From a checkpoint of a small contrastive audio-text model.
Training: soap at rate 0.0023, 15200 steps, batches of 256.
Rows from block 3 of the audio encoder of a small contrastive audio-text model, named by matrix and row number. Rows with one number within an expert belong to one neuron, the router's apart. Each number is 200 + 40 x the weight over its row's rms, rounded and kept within 0 to 999. All counts start at 0. After the name is the row's rms in percent of the matrix's.
Before each expert's rows are labels from the 100 clips, of 14848, where the router gives the expert most weight on average: "top examples" is what is common among them. Only what is clearly more common there than usual is listed. The data: short pieces for a synthesised band: melody, chords, bass and drums. In brackets: how many of the 100.
# router: router (encoder.blocks.3.mlp.router.weight, 8x320, trained with AdamW), inputs 240-319
# up: expert up (encoder.blocks.3.mlp.up, 8x160x320), inputs 240-319
# down: expert down (encoder.blocks.3.mlp.down, 8x320x160, transposed), outputs 240-319

# expert 0
top examples: snare (60); ride cymbal (46); text has "noise" (29); tempo: 160 to 170 bpm (25)
router.0,099,228,250,180,152,201,198,245,136,174,203,273,202,184,200,204,169,168,230,181,189,161,149,150,203,211,193,186,233,217,177,146,199,200,186,184,213,113,214,148,164,154,231,185,168,241,248,191,230,203,211,178,256,176,195,217,188,278,228,206,187,137,182,161,237,176,176,209,143,236,227,177,180,168,194,237,243,182,141,230,127
up.0,097,238,155,213,193,231,282,177,207,226,178,144,220,235,214,186,171,151,180,172,124,268,149,181,169,224,206,234,238,230,215,166,222,224,234,155,222,227,190,303,145,225,173,228,215,170,194,189,215,188,186,182,152,208,193,184,199,213,174,149,230,180,197,244,236,205,185,278,168,261,217,180,183,165,209,260,182,218,190,129,251
down.0,095,205,189,173,230,215,180,216,253,266,206,118,265,184,169,153,268,167,224,168,136,148,168,146,273,155,217,189,166,179,168,225,135,132,143,234,263,234,192,161,225,203,245,261,148,163,162,251,196,107,227,184,178,190,155,233,178,199,215,224,235,300,197,159,162,216,216,211,246,184,246,230,191,166,204,269,213,199,177,211,227
up.1,097,169,169,201,173,170,204,240,218,203,203,213,221,188,215,168,134,232,214,171,281,240,197,246,215,221,178,263,100,207,304,301,186,264,231,224,253,256,161,128,210,185,191,193,193,184,157,225,149,234,212,120,188,178,134,126,178,212,215,236,256,234,220,230,259,183,193,206,217,170,177,230,254,215,202,161,143,186,177,108,250
down.1,106,198,297,138,254,156,222,214,156,218,184,173,146,168,163,254,199,180,249,218,186,202,160,103,206,270,127,222,196,243,225,239,135,178,138,207,219,188,138,231,155,168,168,291,233,217,248,197,206,254,127,204,243,199,215,164,217,222,228,221,146,191,288,194,182,247,173,305,217,199,234,234,191,102,202,177,212,132,206,172,249
up.2,104,277,228,260,181,190,196,215,263,265,244,228,135,213,181,222,194,191,247,255,193,143,163,172,236,195,207,201,219,208,224,243,115,214,168,183,207,188,255,221,231,240,191,101,152,230,168,183,209,190,276,174,266,174,194,272,205,236,171,161,215,206,185,198,198,253,190,120,235,219,214,187,272,202,144,160,213,186,184,225,173
down.2,101,206,139,96,210,174,254,220,192,186,255,151,228,219,224,253,132,253,250,264,254,190,186,248,179,183,233,215,219,181,200,222,116,268,206,175,138,269,201,151,225,230,191,178,197,187,207,190,195,238,254,212,222,246,152,228,183,263,203,206,161,193,155,231,243,196,209,169,173,164,229,177,219,239,234,154,161,183,220,150,179
up.3,101,157,214,206,238,254,215,202,119,216,161,170,279,253,214,181,186,210,229,179,171,188,310,123,254,298,222,158,232,220,204,170,194,181,219,212,154,231,161,186,136,206,265,162,171,173,300,207,212,209,194,173,222,158,230,150,230,193,172,121,186,184,185,190,202,277,247,217,135,168,212,191,140,100,222,175,155,218,240,154,170
down.3,093,160,221,192,170,222,175,200,171,199,104,193,140,228,167,247,186,237,171,157,218,173,224,136,179,145,255,134,192,231,264,173,257,145,225,276,213,181,177,180,135,186,155,223,216,186,201,184,232,157,227,153,240,159,179,220,193,310,117,222,101,230,241,228,186,184,185,275,235,139,214,156,240,143,169,217,215,168,148,210,308
up.4,104,169,249,202,171,262,173,255,131,221,184,223,228,247,247,184,179,164,204,228,242,270,153,169,186,188,201,137,237,160,243,212,159,162,222,115,175,211,126,227,169,166,245,178,234,245,185,141,220,215,216,213,245,216,182,250,161,198,258,244,229,254,226,141,155,246,229,242,284,188,237,194,154,167,177,201,154,280,177,170,172
down.4,107,135,197,221,157,210,216,202,252,189,175,198,164,231,231,182,181,240,194,213,125,191,217,222,165,191,224,210,217,262,206,108,230,200,187,228,140,184,156,179,221,172,247,200,197,222,249,185,280,236,222,182,153,240,164,181,244,161,184,230,173,203,309,202,205,187,92,263,231,230,181,72,205,144,255,265,251,156,252,175,184
up.5,107,166,86,215,176,236,213,246,204,223,108,167,184,186,180,298,176,126,202,206,127,209,171,195,238,213,220,166,250,180,180,173,273,200,208,209,221,171,145,220,137,186,167,212,201,290,155,180,178,256,173,224,200,226,196,193,258,215,261,265,215,175,181,191,252,284,151,208,250,187,307,175,179,162,185,221,172,193,197,181,276
down.5,097,218,99,229,199,233,197,257,181,193,187,196,295,259,197,220,284,239,218,174,136,197,207,187,178,225,200,191,271,282,204,189,219,269,107,164,139,196,211,264,232,151,211,234,138,142,210,210,185,265,233,218,222,215,176,200,209,192,236,163,197,159,263,190,229,208,179,137,163,213,169,230,199,268,192,171,239,153,226,176,168
up.6,106,187,252,162,135,168,175,222,218,203,246,172,161,197,200,242,189,210,113,212,198,157,261,245,244,200,245,218,195,247,133,288,179,211,245,174,231,216,229,275,201,257,218,140,95,146,242,253,252,234,212,244,211,215,196,143,172,238,145,288,168,164,220,155,175,200,198,224,190,192,237,124,243,174,209,234,160,128,162,177,180
down.6,097,192,174,184,202,182,242,170,293,125,182,223,269,181,184,182,136,186,279,243,195,212,221,201,211,231,140,230,216,159,173,224,233,245,170,221,185,207,233,244,239,164,178,195,230,183,223,191,248,215,153,150,172,82,199,245,223,178,141,199,165,170,225,294,246,238,182,199,215,254,290,256,179,224,148,226,236,206,238,151,259

# expert 3
top examples: key: G# minor (40); key: G# major (33)
router.3,091,180,209,92,187,200,193,203,203,213,146,137,199,192,224,128,245,154,263,203,147,191,269,238,146,204,179,141,166,173,201,201,232,180,234,212,173,188,249,276,144,264,152,195,235,221,238,225,203,215,164,284,268,247,168,137,249,160,164,215,235,200,176,185,165,191,224,139,200,230,166,278,218,166,173,210,241,206,252,187,164
up.0,094,189,252,151,206,150,198,145,244,205,218,238,204,181,164,208,183,95,211,158,309,119,175,243,146,176,253,230,195,209,277,178,221,261,210,219,172,206,209,211,244,179,230,219,240,147,164,156,256,213,276,192,232,180,203,220,197,197,190,102,210,204,216,235,243,183,190,211,247,228,184,131,249,213,161,281,205,184,200,224,257
down.0,092,229,197,147,300,175,164,184,156,198,171,169,193,229,165,161,221,226,237,196,250,147,90,158,183,251,237,250,84,230,239,260,191,185,219,208,158,207,182,200,152,173,220,283,212,108,166,196,178,213,179,160,173,194,181,220,197,189,135,232,217,171,197,208,120,242,256,167,179,224,203,157,161,176,131,192,194,171,162,162,193
up.1,100,202,193,160,191,161,189,236,186,163,247,232,178,219,212,133,214,130,188,165,250,275,256,229,313,207,166,190,162,170,173,280,134,184,194,199,123,224,166,217,214,121,159,201,163,141,188,210,115,241,189,180,205,173,181,177,141,254,169,304,204,275,191,192,187,271,168,257,187,207,243,203,155,173,256,165,203,207,240,178,186
down.1,095,272,134,283,270,159,223,164,180,200,173,194,169,210,216,230,224,220,267,182,179,281,219,191,192,174,227,194,222,180,179,118,219,236,187,219,211,193,152,148,150,180,251,202,259,197,180,199,205,204,213,225,107,112,262,228,150,174,170,282,164,163,204,169,131,188,160,248,182,211,227,152,296,260,151,233,190,193,232,254,253
up.2,094,267,227,209,199,143,184,237,206,206,199,272,261,226,206,194,237,105,294,180,236,237,222,253,220,264,257,185,246,219,202,205,160,227,202,242,228,278,176,159,194,209,159,213,249,172,220,175,230,261,227,184,204,269,221,235,212,182,121,153,229,213,219,132,143,227,174,138,187,201,151,235,201,237,206,235,191,171,168,206,219
down.2,094,172,227,173,271,208,205,179,228,128,246,243,158,250,187,209,164,179,155,153,150,160,176,192,249,224,141,214,204,242,74,144,237,205,201,230,162,168,190,176,150,190,206,251,142,211,187,145,194,146,185,196,153,191,219,193,269,225,232,172,219,222,174,180,202,196,195,139,193,256,150,190,273,134,206,195,223,225,162,268,183
up.3,101,204,170,225,211,209,145,217,155,155,173,246,212,225,163,169,226,165,191,181,200,232,206,198,151,157,129,131,168,224,222,240,143,129,175,209,263,185,201,181,146,234,203,224,211,221,280,146,203,198,196,186,172,252,125,240,141,159,139,181,242,214,148,202,206,143,173,257,243,172,172,270,253,223,183,135,217,147,252,240,155
down.3,099,180,218,167,158,166,237,181,157,238,234,213,209,244,161,208,180,173,202,266,184,231,219,208,186,181,215,172,261,174,255,181,134,249,233,144,268,174,205,113,180,202,160,280,225,182,183,204,216,168,205,218,246,182,217,250,166,191,218,173,250,197,206,289,223,257,146,241,125,238,214,150,186,171,169,183,220,180,242,227,201
up.4,099,230,187,156,219,157,270,186,251,186,137,138,215,223,190,225,229,190,194,248,181,157,145,142,148,159,238,242,152,104,213,254,214,203,213,210,169,247,221,198,181,209,187,169,160,236,237,157,191,266,201,196,232,121,140,270,145,136,190,157,187,218,157,213,176,216,236,221,195,142,214,281,188,287,238,191,191,197,207,135,251
down.4,100,134,189,180,187,185,206,277,167,184,232,169,172,180,256,198,225,232,260,189,163,185,236,219,251,195,271,132,261,215,191,257,245,197,158,221,225,221,275,203,276,165,279,220,166,142,231,217,218,199,160,192,185,182,229,209,253,192,209,239,252,189,266,254,226,206,169,207,225,240,189,231,180,192,236,223,244,212,224,158,176
up.5,099,167,210,234,247,151,208,196,196,84,162,277,178,211,185,141,237,221,205,180,202,217,191,179,166,182,199,220,236,179,199,233,154,187,246,191,210,207,94,155,218,233,256,171,255,169,238,175,228,153,207,171,229,160,210,141,197,136,142,178,243,161,233,196,152,251,185,286,177,283,172,136,227,224,236,162,210,213,137,188,187
down.5,105,182,190,180,193,204,225,156,107,113,176,208,121,237,243,156,209,228,222,185,207,166,149,217,250,135,191,163,172,235,271,135,238,242,210,210,212,162,226,199,179,220,172,112,185,258,236,167,208,174,218,235,192,234,234,199,186,232,190,142,186,225,288,191,137,185,187,243,237,209,239,179,154,166,245,164,159,200,185,155,257
up.6,111,182,156,253,259,193,151,205,188,168,198,190,215,237,277,123,213,215,165,191,195,259,259,133,250,235,192,181,154,183,230,207,182,215,215,165,236,184,207,201,169,248,157,255,154,136,281,146,216,203,262,231,218,200,85,249,203,206,159,215,227,181,182,216,151,189,229,119,132,238,199,228,182,227,268,235,165,207,172,201,156
down.6,097,215,199,234,180,220,212,170,165,168,257,225,185,151,202,160,73,207,171,180,212,204,113,212,174,211,238,176,249,219,240,257,226,235,196,275,138,235,224,208,185,231,158,198,202,165,206,158,130,113,126,262,144,185,238,170,213,214,175,220,204,312,200,200,146,106,210,206,205,182,236,241,231,206,151,192,200,172,227,233,175

# expert 7
top examples: key: G major (25)
router.7,097,208,185,250,218,180,208,225,196,198,181,210,148,184,189,206,251,214,188,289,188,212,235,197,187,141,206,225,181,283,203,190,191,177,203,217,202,190,246,270,223,191,207,152,196,230,174,247,132,206,219,298,211,172,271,119,218,178,181,196,216,172,273,181,145,184,271,240,250,207,222,221,209,163,147,242,155,186,175,197,215
up.0,096,255,171,237,253,209,168,149,281,141,245,172,287,196,113,140,235,200,147,176,252,196,258,173,245,215,176,178,158,152,233,249,200,260,187,206,194,169,245,223,200,207,200,204,107,236,190,205,182,199,81,199,194,173,212,222,234,254,141,229,136,128,268,285,228,206,256,145,171,179,162,218,238,266,232,160,250,217,268,218,180
down.0,104,216,222,208,213,205,208,206,165,290,183,224,219,258,192,234,208,186,179,236,198,194,155,228,273,221,228,162,139,145,174,153,244,301,204,197,157,197,134,193,203,210,257,228,184,220,238,196,189,169,140,230,196,211,201,221,182,167,206,211,185,253,168,286,199,180,206,182,256,158,143,226,160,209,176,129,219,182,189,196,149
up.1,100,207,194,199,198,131,277,239,208,144,162,214,161,228,201,199,215,180,209,252,212,250,285,172,219,201,191,259,273,221,221,184,193,181,218,222,232,166,216,232,244,215,188,195,202,198,132,146,162,218,233,233,158,213,200,185,184,182,172,185,240,180,232,184,219,158,213,190,266,160,203,210,197,180,88,253,197,71,208,213,153
down.1,097,155,178,286,195,170,245,208,196,124,243,144,284,274,216,234,212,226,229,192,144,200,241,254,165,127,117,163,242,229,201,173,277,153,253,173,158,221,254,213,226,204,205,246,198,196,232,182,260,232,229,177,205,161,158,211,233,199,146,211,151,256,255,140,187,199,188,236,157,176,284,168,225,295,178,220,223,211,191,144,235
up.2,097,114,206,232,240,182,189,142,147,150,177,267,129,214,224,186,135,182,195,224,159,188,125,139,177,135,147,159,246,213,219,214,196,165,152,140,226,196,182,236,200,226,268,106,115,207,192,184,125,260,136,238,224,189,161,184,204,168,242,227,191,128,279,260,272,119,185,153,165,177,215,248,196,251,248,144,306,172,224,115,176
down.2,096,145,229,153,170,168,196,197,177,182,156,296,187,205,237,183,222,204,173,204,169,180,231,174,242,184,290,171,168,135,120,185,191,201,265,211,159,204,131,199,125,135,181,157,153,245,215,191,169,175,277,179,269,254,189,296,259,229,226,175,198,194,192,169,251,164,273,213,191,212,186,200,215,216,134,263,171,236,238,282,253
up.3,098,159,217,172,194,209,217,273,152,218,255,224,263,173,250,246,208,175,182,198,217,244,174,195,207,224,206,241,201,224,162,234,169,148,245,193,175,192,226,223,131,210,174,182,212,174,213,195,195,127,155,264,146,270,221,181,172,183,185,187,208,140,147,181,186,207,264,184,183,160,231,178,171,145,143,151,213,184,309,175,251
down.3,099,223,218,172,229,256,207,171,203,210,258,135,180,138,207,147,195,240,181,176,230,254,178,159,237,239,143,211,211,249,251,196,154,197,283,242,177,229,246,180,181,215,187,137,168,205,224,190,184,187,177,243,177,235,162,191,170,180,242,215,141,190,215,127,244,206,170,236,137,208,162,259,213,229,179,203,249,161,120,222,200
up.4,092,215,86,191,228,135,200,186,185,248,250,158,211,256,152,271,183,238,202,260,205,182,179,206,217,205,257,164,170,213,150,122,142,281,154,200,224,143,189,229,169,237,178,280,236,206,186,105,220,223,166,224,205,212,194,240,202,267,121,225,167,217,152,248,218,200,150,159,205,211,164,221,215,226,264,220,152,144,206,245,234
down.4,103,206,196,255,156,244,217,202,145,310,245,177,210,176,151,288,119,190,208,206,203,191,167,164,210,200,254,207,204,163,278,211,189,170,223,202,258,218,222,230,173,207,231,284,174,201,189,184,171,242,187,182,235,207,161,234,122,294,151,121,277,179,212,275,216,185,169,237,207,200,151,260,159,154,250,203,201,276,168,198,232
up.5,101,215,171,173,179,195,193,189,189,215,154,214,159,171,133,198,212,193,210,241,303,168,206,188,293,214,204,182,177,193,168,168,205,222,159,214,200,175,131,224,245,183,176,242,194,168,246,214,182,199,154,269,204,201,208,212,189,165,153,240,177,331,226,241,248,164,158,263,179,243,189,96,279,223,171,170,263,180,249,192,220
down.5,097,229,186,256,150,191,210,186,178,211,219,246,225,174,171,195,216,150,240,244,195,148,202,187,298,184,223,207,162,240,212,201,226,162,177,220,234,112,221,227,174,213,233,159,244,214,171,243,197,205,182,253,173,195,194,220,197,209,236,252,204,184,110,138,192,223,209,190,173,201,174,134,209,203,201,160,238,232,213,242,207
up.6,101,226,238,195,188,250,192,202,249,235,250,189,140,175,131,193,181,259,121,213,175,193,217,168,165,219,166,269,169,184,152,190,213,203,277,249,131,227,170,224,228,179,180,178,186,203,243,191,191,247,261,183,214,197,186,213,238,190,157,179,286,97,189,268,157,140,241,251,172,182,195,165,261,248,191,142,194,171,216,196,188
down.6,106,184,156,135,164,230,164,219,194,178,231,216,224,248,180,149,169,172,293,168,167,261,147,204,227,217,131,212,238,229,178,217,205,215,254,178,228,146,178,151,237,170,203,224,172,206,223,207,294,161,165,172,224,231,201,207,255,147,209,235,191,149,205,211,210,124,185,207,243,158,262,158,192,265,215,196,227,186,214,183,259

# expert 6
top examples: drum pattern: march (50); bowed string-like (38); clap (38)
router.6,105,242,185,236,217,214,201,177,183,194,196,260,231,164,209,212,213,178,211,148,234,223,217,151,142,164,164,151,209,247,196,252,229,248,198,239,162,252,260,250,178,189,202,209,233,244,185,129,233,218,173,216,311,293,179,234,202,234,134,273,187,185,196,140,144,262,186,146,225,231,146,217,183,218,178,179,223,233,158,232,233
up.0,097,239,205,192,207,225,164,117,252,185,114,217,210,235,166,246,213,305,179,224,153,204,196,190,141,184,245,239,243,239,316,242,84,184,179,211,247,172,228,136,214,255,239,209,184,272,233,214,222,182,210,234,193,221,225,209,213,218,202,202,207,201,195,148,123,177,191,215,175,196,187,208,117,205,172,167,169,199,185,214,238
down.0,096,195,186,251,229,192,209,151,137,207,204,180,206,235,219,199,221,275,208,280,218,165,226,197,217,196,224,136,188,206,200,196,262,169,214,149,240,187,197,218,161,218,162,195,221,193,186,173,118,212,218,225,200,240,190,296,198,155,223,168,213,221,160,192,176,253,168,171,196,251,199,106,154,259,205,187,182,242,205,201,255
up.1,103,203,183,237,200,147,201,179,300,158,250,202,186,248,247,204,217,113,213,257,267,194,225,176,189,167,185,204,142,153,192,152,255,187,249,193,125,217,218,234,146,164,216,174,204,152,208,120,160,242,204,246,140,175,171,265,139,149,140,158,211,168,201,220,205,253,191,221,234,174,166,164,169,210,198,168,191,168,262,189,183
down.1,098,193,182,124,263,237,189,275,233,211,168,125,113,163,231,172,224,48,267,175,146,156,257,170,127,158,168,188,230,160,247,175,204,182,186,197,129,153,201,247,186,132,189,160,155,186,159,247,157,189,211,162,215,215,195,250,271,184,156,185,192,196,179,251,233,259,242,157,235,213,233,220,249,180,184,123,159,219,187,285,185
up.2,096,218,204,210,309,189,187,138,239,242,215,201,153,178,221,230,187,256,266,136,193,120,189,159,195,213,206,203,212,216,134,208,129,150,234,240,309,223,193,128,176,217,230,141,188,139,225,183,132,270,212,189,223,236,188,149,237,193,248,225,113,197,244,235,196,220,204,263,267,227,229,150,194,160,203,188,123,158,141,215,188
down.2,096,245,257,90,216,153,245,231,225,162,193,224,196,187,181,246,288,196,173,318,262,221,120,218,229,199,221,210,207,191,227,212,243,180,105,246,121,265,151,228,196,182,165,240,217,190,213,218,176,62,203,185,237,238,189,172,170,147,233,272,183,234,176,250,178,191,252,221,250,267,221,210,197,142,247,122,238,226,217,214,198
up.3,100,152,212,188,198,240,260,230,169,230,171,184,195,239,223,179,222,193,184,228,227,117,237,135,212,201,156,260,253,145,197,234,170,259,165,183,101,170,167,202,255,115,278,204,196,152,156,201,173,184,146,240,260,184,213,255,220,246,227,332,238,100,216,250,174,215,89,174,185,166,228,165,229,273,189,240,202,224,206,174,175
down.3,096,137,211,193,150,170,209,165,99,223,194,139,217,217,188,237,207,107,206,217,186,258,169,218,184,216,192,169,205,150,181,247,232,205,182,166,100,154,142,232,185,180,199,185,200,184,196,147,213,225,179,150,186,174,177,192,228,233,136,245,202,219,227,107,136,200,229,241,185,176,225,274,240,196,181,167,108,132,248,233,235
up.4,094,208,227,258,213,144,259,277,176,175,160,293,210,189,165,101,190,181,126,240,173,247,142,252,176,285,250,155,174,273,237,226,236,108,188,178,212,242,221,204,197,203,243,200,301,163,269,207,240,180,261,160,233,245,200,183,198,214,179,244,172,264,214,222,224,206,215,144,141,235,307,189,200,152,161,233,190,177,172,154,96
down.4,103,179,222,200,260,174,224,194,196,200,178,181,191,177,238,146,220,136,276,217,148,225,183,178,193,219,215,229,217,218,193,237,184,246,200,243,170,231,209,269,154,237,243,190,278,207,267,245,195,220,138,171,222,234,224,137,257,226,208,212,215,155,266,251,175,155,180,142,130,249,191,216,237,192,169,243,181,162,176,160,202
up.5,103,258,198,171,135,187,179,184,110,154,162,242,170,198,178,228,263,247,250,227,234,177,217,156,165,185,168,149,207,180,226,206,243,205,228,128,96,154,214,238,240,158,226,192,194,173,173,181,164,198,214,213,217,176,135,141,223,233,132,189,206,233,156,199,187,163,181,257,213,158,254,243,211,179,310,324,193,125,240,201,170
down.5,102,229,237,241,208,197,190,176,224,243,175,222,263,247,256,92,213,177,229,193,124,194,226,280,177,211,201,213,259,260,206,211,247,235,247,218,195,146,152,216,130,209,146,193,142,193,167,155,194,141,230,208,158,195,244,139,227,183,177,219,231,216,219,221,113,252,175,200,211,185,228,226,170,223,319,235,214,247,226,209,192
up.6,105,242,126,220,199,147,135,169,156,124,132,181,169,152,152,236,183,171,123,314,186,180,217,215,212,131,180,183,275,155,231,191,176,187,231,143,166,200,244,184,181,161,193,211,95,135,133,217,148,242,183,237,180,262,215,222,181,242,159,207,204,163,178,200,196,180,138,195,237,126,158,160,225,222,264,198,113,224,236,179,135
down.6,091,131,261,184,220,191,249,190,202,228,232,214,252,227,125,167,157,227,206,197,203,231,226,192,207,149,313,147,117,120,238,164,144,247,231,165,207,171,221,272,180,205,301,147,220,175,304,117,221,171,166,257,243,202,261,170,206,123,212,195,124,250,215,138,201,248,153,249,157,215,222,185,166,287,215,209,201,223,193,227,141

# expert 2
top examples: key: F major (33)
router.2,106,198,242,194,180,237,188,181,260,208,180,135,191,204,129,223,222,228,173,184,176,210,162,260,210,216,238,223,180,130,209,225,249,203,196,165,192,163,178,213,206,200,236,230,178,192,208,237,145,175,197,127,125,169,172,261,211,141,241,171,233,228,159,243,250,228,228,262,168,179,196,224,157,151,207,215,170,161,290,134,226
up.0,093,219,291,184,201,132,192,194,302,242,225,177,180,150,164,190,165,188,203,207,236,219,213,136,228,219,223,183,162,229,159,243,200,187,234,171,184,150,193,213,133,233,200,174,187,164,197,193,150,201,187,172,201,190,240,212,215,214,249,175,183,200,167,203,166,134,160,166,223,155,229,231,236,212,267,195,152,211,197,147,180
down.0,098,264,169,256,221,226,197,191,224,184,211,229,170,231,206,178,224,222,228,195,199,234,127,148,191,195,217,164,175,243,150,184,188,214,158,254,146,181,160,203,215,215,175,210,183,189,198,188,132,130,246,242,230,217,168,198,215,229,175,208,151,142,104,250,136,246,219,203,158,167,253,206,255,206,167,211,236,235,122,207,141
up.1,096,146,177,242,236,210,245,219,193,234,236,274,228,186,239,189,252,260,113,178,203,155,215,125,213,147,249,207,183,134,211,155,91,239,218,207,227,296,211,232,174,177,272,190,180,191,182,222,202,241,210,237,233,217,173,221,258,132,276,236,197,207,201,228,192,189,253,174,162,273,205,149,150,191,156,257,173,138,187,228,159
down.1,098,156,199,169,164,204,228,153,215,265,128,247,184,201,176,195,203,228,168,187,196,183,304,178,206,118,199,180,169,228,170,176,223,253,162,260,221,263,240,234,190,107,189,241,267,203,122,154,179,153,165,236,200,243,223,281,214,105,150,229,212,210,132,234,130,160,194,124,196,101,266,181,252,255,231,229,231,153,189,186,171
up.2,102,186,172,208,214,252,190,124,141,279,116,140,182,189,140,145,152,185,226,169,158,210,198,284,206,195,156,183,209,183,209,189,199,160,152,220,118,143,163,166,126,190,246,140,207,284,213,147,206,239,133,183,202,201,74,190,171,173,188,149,218,139,235,201,195,274,188,204,214,190,196,209,265,206,204,204,284,224,206,187,241
down.2,101,266,149,165,207,280,218,140,130,244,171,206,200,162,211,232,218,224,203,151,201,173,251,136,215,240,167,179,221,206,208,224,163,222,228,141,203,202,226,190,213,229,131,170,159,178,208,160,255,201,195,122,119,212,174,269,223,183,165,208,167,188,162,147,172,128,247,249,218,270,133,114,217,238,232,134,163,141,161,271,210
up.3,097,164,166,158,254,225,246,224,241,149,227,178,190,254,206,156,204,192,233,225,128,180,232,195,257,207,136,221,283,241,267,184,167,176,248,310,156,227,228,212,167,161,60,213,132,145,189,215,180,264,177,173,219,204,186,220,184,241,220,197,181,180,215,159,210,238,153,164,171,245,182,220,210,188,254,158,168,272,180,219,151
down.3,101,154,161,238,160,198,185,246,201,215,181,200,168,233,233,162,193,181,148,179,189,206,233,216,268,123,281,206,211,160,247,175,246,178,159,146,171,271,224,214,60,183,121,266,159,250,164,203,222,152,223,64,136,181,204,206,168,203,228,212,138,232,199,222,209,227,176,178,248,177,206,229,181,204,194,259,172,258,204,218,167
up.4,091,218,272,270,242,146,188,225,202,174,219,187,151,245,184,132,219,260,175,238,193,231,189,304,217,202,269,184,161,144,274,216,327,207,286,207,154,180,166,127,194,142,182,227,132,211,111,145,282,212,167,143,231,135,174,174,137,191,235,236,177,206,211,157,161,206,203,188,222,185,185,204,171,156,202,200,238,225,262,210,178
down.4,101,212,172,232,235,275,130,185,207,140,320,157,231,160,164,194,186,178,193,154,207,159,182,137,214,243,168,227,202,236,232,212,231,346,205,127,194,175,138,178,217,167,136,204,186,208,195,236,181,220,168,203,200,184,247,256,184,213,178,206,190,199,126,169,176,200,239,174,208,222,211,174,179,181,173,218,177,160,267,268,242
up.5,102,187,65,250,144,206,245,186,151,245,175,201,239,192,216,160,203,219,245,181,177,179,203,151,219,171,168,278,233,228,260,209,243,255,197,177,212,216,145,206,204,242,202,266,140,163,280,167,223,229,188,174,164,156,260,129,236,186,285,217,175,216,168,229,235,274,253,204,150,228,119,152,177,230,163,217,236,192,255,263,243
down.5,104,207,173,173,230,200,198,168,197,153,144,155,228,245,194,232,224,139,158,214,229,263,232,154,230,196,225,187,212,211,213,197,161,177,195,166,179,217,295,146,128,182,208,242,208,257,216,134,246,157,293,148,192,232,146,200,187,175,199,157,243,180,168,189,253,230,245,128,184,160,225,233,199,186,270,167,200,165,226,133,198
up.6,100,231,199,216,213,247,195,147,272,181,214,200,209,231,143,184,153,220,213,132,172,204,286,243,226,156,183,212,230,156,204,233,196,249,197,199,184,233,175,238,239,250,176,180,163,246,178,240,178,236,199,193,244,194,166,170,167,227,148,198,109,202,207,231,205,217,208,279,222,187,227,203,148,145,226,180,221,191,185,128,157
down.6,095,228,266,226,164,121,134,250,245,229,154,152,155,186,136,213,174,176,152,267,184,178,177,180,167,223,222,166,221,198,174,243,202,118,166,161,184,204,186,230,174,214,202,183,191,240,159,192,205,199,208,213,248,181,279,260,187,201,161,200,162,279,153,120,217,187,210,192,186,223,293,255,248,161,240,168,199,180,299,171,177